Rows from block 3 of the image encoder of a small contrastive image-text model, named by matrix and row number. Rows with one number belong to one neuron. Each number is 128 + 32 x the weight over its row's rms, rounded and kept within 0 to 255. All counts start at 0. Numbers have three digits each.
After each neuron's rows are labels from the 100 images, of 14848, where the neuron reaches its highest value: "responds to" is what is common among them; "lies over" is the class under the peak. Only what is clearly more common there than usual is listed. The data: drawn human figures in many poses.
# fc1: MLP up (encoder.blocks.3.mlp.fc1.weight, 1152x192), inputs 0-191
# fc2: MLP down (encoder.blocks.3.mlp.fc2.weight, 192x1152, transposed), outputs 0-191

fc1.140:094122177155129076145094133130118159143223146145098152149094107163108100155133148125122157147128137116130170122113166129080103133083207137101119130147138136123135076056110141119098123141131147092144169105175117142123108151167044165137150220093097139097101098131132038128120117163121128161189109111124128173103129095181124123191166144110070151191161095092159141146145143086156113149080121132167131201066173122161152101100080123094123179091109142102084134112152114100099113128160089085111112101135128121161149092166060096102128063186157126115095100136172138153076175152115137118
fc2.140:164175094129080158142101086116109130138131113168122118144162123127110209109179134154109117081094175183086121085142099150086158099142110150128156084096114152129074155131098180092116152171174168168055090158139118124124140076077094129162129125102118097167140166127156153159117158162160118132108215121093128158113103175132142159131159111058092162135144141107112124121133087116085117099193103117144127097142148130111157165176137150103119096128130114084145151129168093104116110176107086191147150156154112086136172083061102100081185142106093152126095148087196172161166115064091100047
responds to: bowing; lying; teal top
lies over: torso

fc1.749:152109151171123101100171154136147152084139113071207127134153158121083192136111114107114122154152129130138150107138138135157101149135095088148118193091094191101091123105090171080110020118187106117196113120138177119112070099092137083137102141110154127134146118101080155043106105082138066131111157093122155168080101149138117113131120127137141158185119112143082134089131135154188138153111144124172164162085148112100120148077157132112149164150115210125147131128163138101115074136168129070107081114113200107178124128100104170136115092089130113112147157108173137131174144108096176210
fc2.749:164115074181154088145119110123170113127145100094101093112143088125111098120112115160202117157137161138101120117139165208106123117166110147121077121100189142128141123154088175089176149125129244134155165174111127119158054186138068087113083130189136059157096100090139115115172131098101165159086142104159179147152151033172162115129131141127119103100146169103089043145154110148166115118119165120171160144117062109097118200121134154119099118095141120115173099129102158168137157138111091141121089130117085120115097125094107096135129143177143134113133122178105127125117146067092166137
responds to: bowing
lies over: head

fc1.392:135103072161133156110131113064061145132157181130186111119112136176141099246119172168117028178156135137081073077097116106125139127084139102106187117151155097086117152147101180154117144111134114159130119112145185191130101135088151081145166138089098162099188095099112086153098145188103156127081087113114127120101136142124145126118184154148114141133163156128145055082123116157181125067080097106133181164164139114169121157149152128116129114119117106159120123123134120152107095075079149095167132107096095168093122081134109155116103180182141104172122154108098139159156147171138159120
fc2.392:096133132170107096130119140125166088149126111093066176163150143173181167150138133153093125092133147143108118159104094147122121130179101096099136071142169185156107173156081177168185138148094109108102089140149158151173106153137152111097104137113061137111166081070153127111115173135069146164086100146089088102164106173127100087133121134198072135113185102148115108146208177146112154128153132098115136130142146087134144080144085119109139181118135168117103181069113127110113102139092125155071089188075195130129151165122153129179113130166122086137067092156136162125039126091162110083
responds to: teal trousers
lies over: leg

fc1.261:116158143099119079178163179118110165138199141149056121096163086051119170154163159165152107175114141131070070182140187112118095150132123134131179173096146147156143127085081156151117087092107122092131124175185123098122120130129133118100100138128134154170087180163071135128121112158143161098143136063132168118099125129144090087124211129106091104145120091096137109119119121163034132097125120136154096110186147064076158117107124129068138103150153127154125194127091089102098139093095093110154111108150075151174133126128110157143123103144138106157116194121106137115140074154209183150
fc2.261:119113093133179110165135088191086101081164132098137146087130151163181126142082084114108134120200095145143091082125092163108095114137158127099086161154120170113080140120115087136151159146121159086155067117101082114207166181142097139105128087122077133141137104164182156118070127149078099158159119157151139110164113098080156111095079164085099150129091164188110132150097103123129115119146118132119162165151120160199108045104110170091150165064131154204117120104153097121127114127179094129158144153138158090148124156205126126224117092142094138109118114154126113067124169157130136103
responds to: lying; green top; bowing
lies over: torso

fc1.644:189112157159118131155126106092101157153097134106028136101102154168099116152085122111138169128165170164114125164176152144077159089131188126101153197183116184137114113154144162129091140082156101097126078133131099120175101136139114097117064146094068133042115053130087080100113089123197112133147136091104132184136173088166155166192157103143134133140137099178118085133127086130103128145103148112205126155145143125167149196141118127091148115110099140133086148120112114094073159132171068109110086174125115101151128108154111125143119165145154121097113116150201143100160127124049150133
fc2.644:128091159079071124128097114144090190116126141167175064152110115132197160131145125185149090077115140192155081076145159142156153153127119108102123118093135147098094114082122132173116125182101161119124119171124119199148143107113077126133158114094088128112078147145135167126100179156062109100107154116092106116110113198103118127210157182141112154108136166135120137134108098111111151100170111180166087129116118087165191138174135114145153075186153115091082088166138092182141076138112115145172134134134155159106126176060079089170180121149101138156128124077093180117102089109128065111
responds to: bowing
lies over: torso

fc1.482:154107122162079116169101105118140140139104241110144173111106085175138114130132103153136162135160125156159148131153102148108149114161195167139139166106125131127097089138188176105128115118137102134152092044123175111141075136115121130092123141171114148111174174073183142124119113111150066114153050099037098159137121199157121126082142110181185093131101125137156161119101088177118127080154160097118117099132110087186068107143149128157066126126063083155107088126102138069110109110137136113105123155118125140111149158215142146149128202143103094099101142084108108162164125089129126122
fc2.482:057116149098132098142147124195106122166203093074151114119130160103119075162095115144141068101115111081183115155151158098120144126199114155118147119107087112130112092130139138162119137128170119126135104093077193158093176140142149166129129067066099150145178174169114153085109071163093092156170133130138099142118120055160101192125111137134181117105132186106067158116094172134170093155113095064113179107094148069132126101121117124100148157163077086169135099127117124123126114089109098060130150125089135117154100096129123157120171169156139169130202144139164128179130184111175092150
responds to: star jump; green top
lies over: torso; leg

fc1.178:114164104177098113152105067160167198127109126145122142091117137100164151136111165119122164197084127151084126132075104151190135088153167147063147092096185135189083144115188105132114092082121166114138157125099099135159146039088109128083197126132083121166145179147087138120119204164124098149122094127102077127166104121168124092134169154141104137116144135137160153109113127087163157124123130075140122149115148112089164141104098169174129151120135147139133117186127094141154124133133138110098102058116041111137124073133129133190129099157134087099173104095099143144142213043131108156
fc2.178:140121175117169123128116146160093105118090152192112166122159168146091125124096144138075135141132155124120122177133153105127120116188132077056167125122115128150151068182149155117158107132122070127157140132092098125090044180176128095123176142093158188086091081161170125115128083108084182101130112074120170140132078129156173076125150112109092138108158172130114136169127165168159142171106134181111166139113149125152120064110093111169128105129132103151106117122154105143130050108202113141197145185061114157110109118200131131107153173081127074089093136140096113148104159076166069124
responds to: star jump
lies over: leg

fc1.464:159155119077138141111082096169167161152074128127097087104141106153070126152162130095100118106082119164120187129132125176128154116149241111124148129061100186140133126122153115138126123182116120066137121126160093112142114151094080108092139122119154172137091115191107073129104131131185106136074159083104110119143146082081139128168130104169088179119161116115131075151074084140119130137139105091158107150131206154196082195195127136147124174131122160139181126091057108138105099164147131157113193093127161166111147052137134095138132093183111080102083145150130135132107151140161148103
fc2.464:120152155116077182121079129146133124127109131106105168175150094084105136090104073135057122177183160128155125064183113120111180095143093146131131105094105170128126158086156154166070117155168119169112112082167138207170173114115142096128121138110124114107104110150149157155106111132126173140074107107134173117105078162158170154135110162114105154133088144095126139144099152101126128184100187143098113102134069170113126109187143122086125112163160106128082157153167107129139101168089113106181130066107130127131083143081104125096115140145105190066191148080172228109098089124079194140
responds to: bowing; yellow top
lies over: arm; torso

fc1.96:143095120110129094127110157146125135110183120159136118163143071135134162154128075096147193167088114074147136095119119183085181140133172122162102069164104164096146141122124131065111171122161126193040127053148148208126103137179119156068087102201097158136105084162132125097161107060132123157123145109116148147125159154131131119078088153114156111099125112161074094127163123050133112128138092179179142144111129102098118115110141132148112138139141144121149166119137117121134138122138090132092170134138068072186061167123108165158070188102106114112169083100180173122114185147173128115
fc2.96:130186094169140120153111138137167079163164158084135100140105147101140107176156133177135094160118124164143108167183085134128153180181143149178095162106122127168137102117115149110106065112067101155146050126173089124123151097196153134120126173098105145072106107150157081119164105146157131109081192138146154139095183071158129094091143121156144095092134111164127101180113077161074170070120141080182137129149136134113117133106113172138158149135128143135044101138075124092168098165127133125144110140106092122199156155096134191110127106107136116159119037119116110029135170114125106120
responds to: star jump; green top
lies over: arm

fc1.488:170126126158132139085089081110108088142137174149136172114151067122110170133154186181074137135090091149086110119066086136104145105096140103135197108112134122166130102169165161130165167083091115137152114095156097183174102126111132110140114116133080129132028092136125093112148107122205139146091168128116177174111097069092114083033187217116094078114070140151130157135125130157095094190143203110108142154144122116119078126135126128135152159113136145140124166091127138154078151136170121170130103130121148139140114161104142094153125112129150189141093088096144213122113150095123144098
fc2.488:134113097130175132149164125138179074160135098118116116140115099117165108103083095081167182135148114122168171129143083122109149151082182126164065099106104145188138140121095092133145128159120104118129123186123144116121176108135096090139166127159122194078117135129117123186068105165133129112170048119091094093098161121172142126135139144121122180141153114094172154214123117082131164096111082099123120137105138141149151101076080154060127131209086174128116128107127143144129118131142173163111107138149178052085122095117132115076089134124118171070241093121139153112167163115158083177
responds to: teal trousers; lunging
lies over: leg

fc1.118:176143144075133096110115158174123154079082129080128148156103094140159131116108115107096134136074121098130186130118088140150155112025098176082144088126118084106186047155113135092117135167175109118174085127150171160127163125094125192077113100136133140128163137123141090143152069115174109112108100080119121081150161093077193083137167161156114133161147131080118142104097162131129097149172092182135150137116146188107200112157107166127169110133111120142137168103096168133126163099074119136122140155134148105082103148041155086101128156129153165133139145128149149136154153142078233095
fc2.118:144151180096160127107118116106154104123159144172121114182089136112131078109089172132172111129141152068143186116118133115148158111129096140140113122085120103081098142147126110123173126117215126115182089086129156133097146107135133128169083120192135127105152168164178088153154140153160139103091173141100080160156111145114187096136174097163103104174058135129065198106141145110065124127088074138156117165168068122084071067111084189110068149133122108079128170090114103140140145120071143104133086086154112164137151063145188125123106148140138203179120119163192112104145141150110115107
responds to: lying
lies over: foot

fc1.245:128126142159155139130135147127153199147070190170141139136175105154177190192099151120170183087185060100120057175127097150161125116108107091140094074145130063118138147105141130127122129166101088042078155131137075153196135118085103125132124151131164187090141100216074142150150142125141104164101157151138172163144139146118118155161076088108102132105092099083070147154164106172170128118121154141153104167106114128131120190112125124116113095124152082144117140141081111085114109127093146088094130107125102096106092103150128189177160134052120142108172103144121106108160110141181097157
fc2.245:137097097147187104197159120123147098156173158126077167154161171120076149092117128111085115158045106152150145141156174135123120085136156060158107176134089185126110137083149110130104147170144086109069128079154053149089169165205189156131131048175121138131117103121101146145104090187107173091104117166110112157128139132154124134135129105085072085145137127094136153131105166087110133153137144064154091096134153104106141147141106112077147075141129119125064156118145122090175138084104165142117132156080145166148099156116134161177157069115143132174111140115100145132179196146067148097
responds to: bowing
lies over: hand

fc1.402:107101135150126113129119089113105123123143132148123113093156167144155128138220183096085117104082191148146102073115170186068101125158035178138121070136130111115100124145152105196181124105149094169108123133116103166126160101097136124154113074138139115178098125119116175140207132164113083151148121127178168135149122109161151129076181139122202106119081125115123123121077148130103107144098159126127099141080151100175164080141123162150073140184118069069195128101126155131090143166138153123126081083122176108080147156142101134144094200125123096086139144129124120057107118161083077144
fc2.402:119144156137126139132125111059065084072096106133127119112135115137125087161160191213139112139120136156105174139085185171130104143161120077087125087150103098111169115141154081126098157147139126165138077118160092114125108150125107083175140151153100079067123163148102169049180187154117114101144066151146131057140127120180105089197130118180187131155122152194138088071195121061131126089123133123143125148103182110171074147117129156155128090105124120123091142115145186118110150140064128163150148119118112069098105110184141127098140133078110166149150141179147100134146170137126087152
responds to: grey top
lies over: head

fc1.767:202165144143140099135105151106085121159154060130119155133090166176135103176077115131143145116092161127073171099135065192131114085141166126099137143141114138096117103103134178110104128099107116169163149094141203170164073164149147115149172112081075134118140107108140137085100154141113118109148187073118168174126121130188133158072127070163059095076137167134123171133151160120082148117154134066095110158081185135066169096125113177022143125117106137125083146146150100160099140127165157151164142101123165060112119134157151150167101149130093120125110108068161163149125132118085106119
fc2.767:124148138121126138117128138130064112099137154131167117035111143144116117141074126107114183174148136174148034132152132150097146194087098147181139110054153159175067116086050150128118143165141138072133088132163118138129176110137070135170112096114160112061113126154118123163135123200157152107142116148175139169119169133119170122118165097138070185117126189124183079101092160118100092140157130137156163074158128135116111204161109076124098168172168092109147063134109104132141136124082130140148147086113101114129129138141064136127148111070141083159105098093157099150178176138135132101
responds to: bowing; blue top; lying
lies over: arm; torso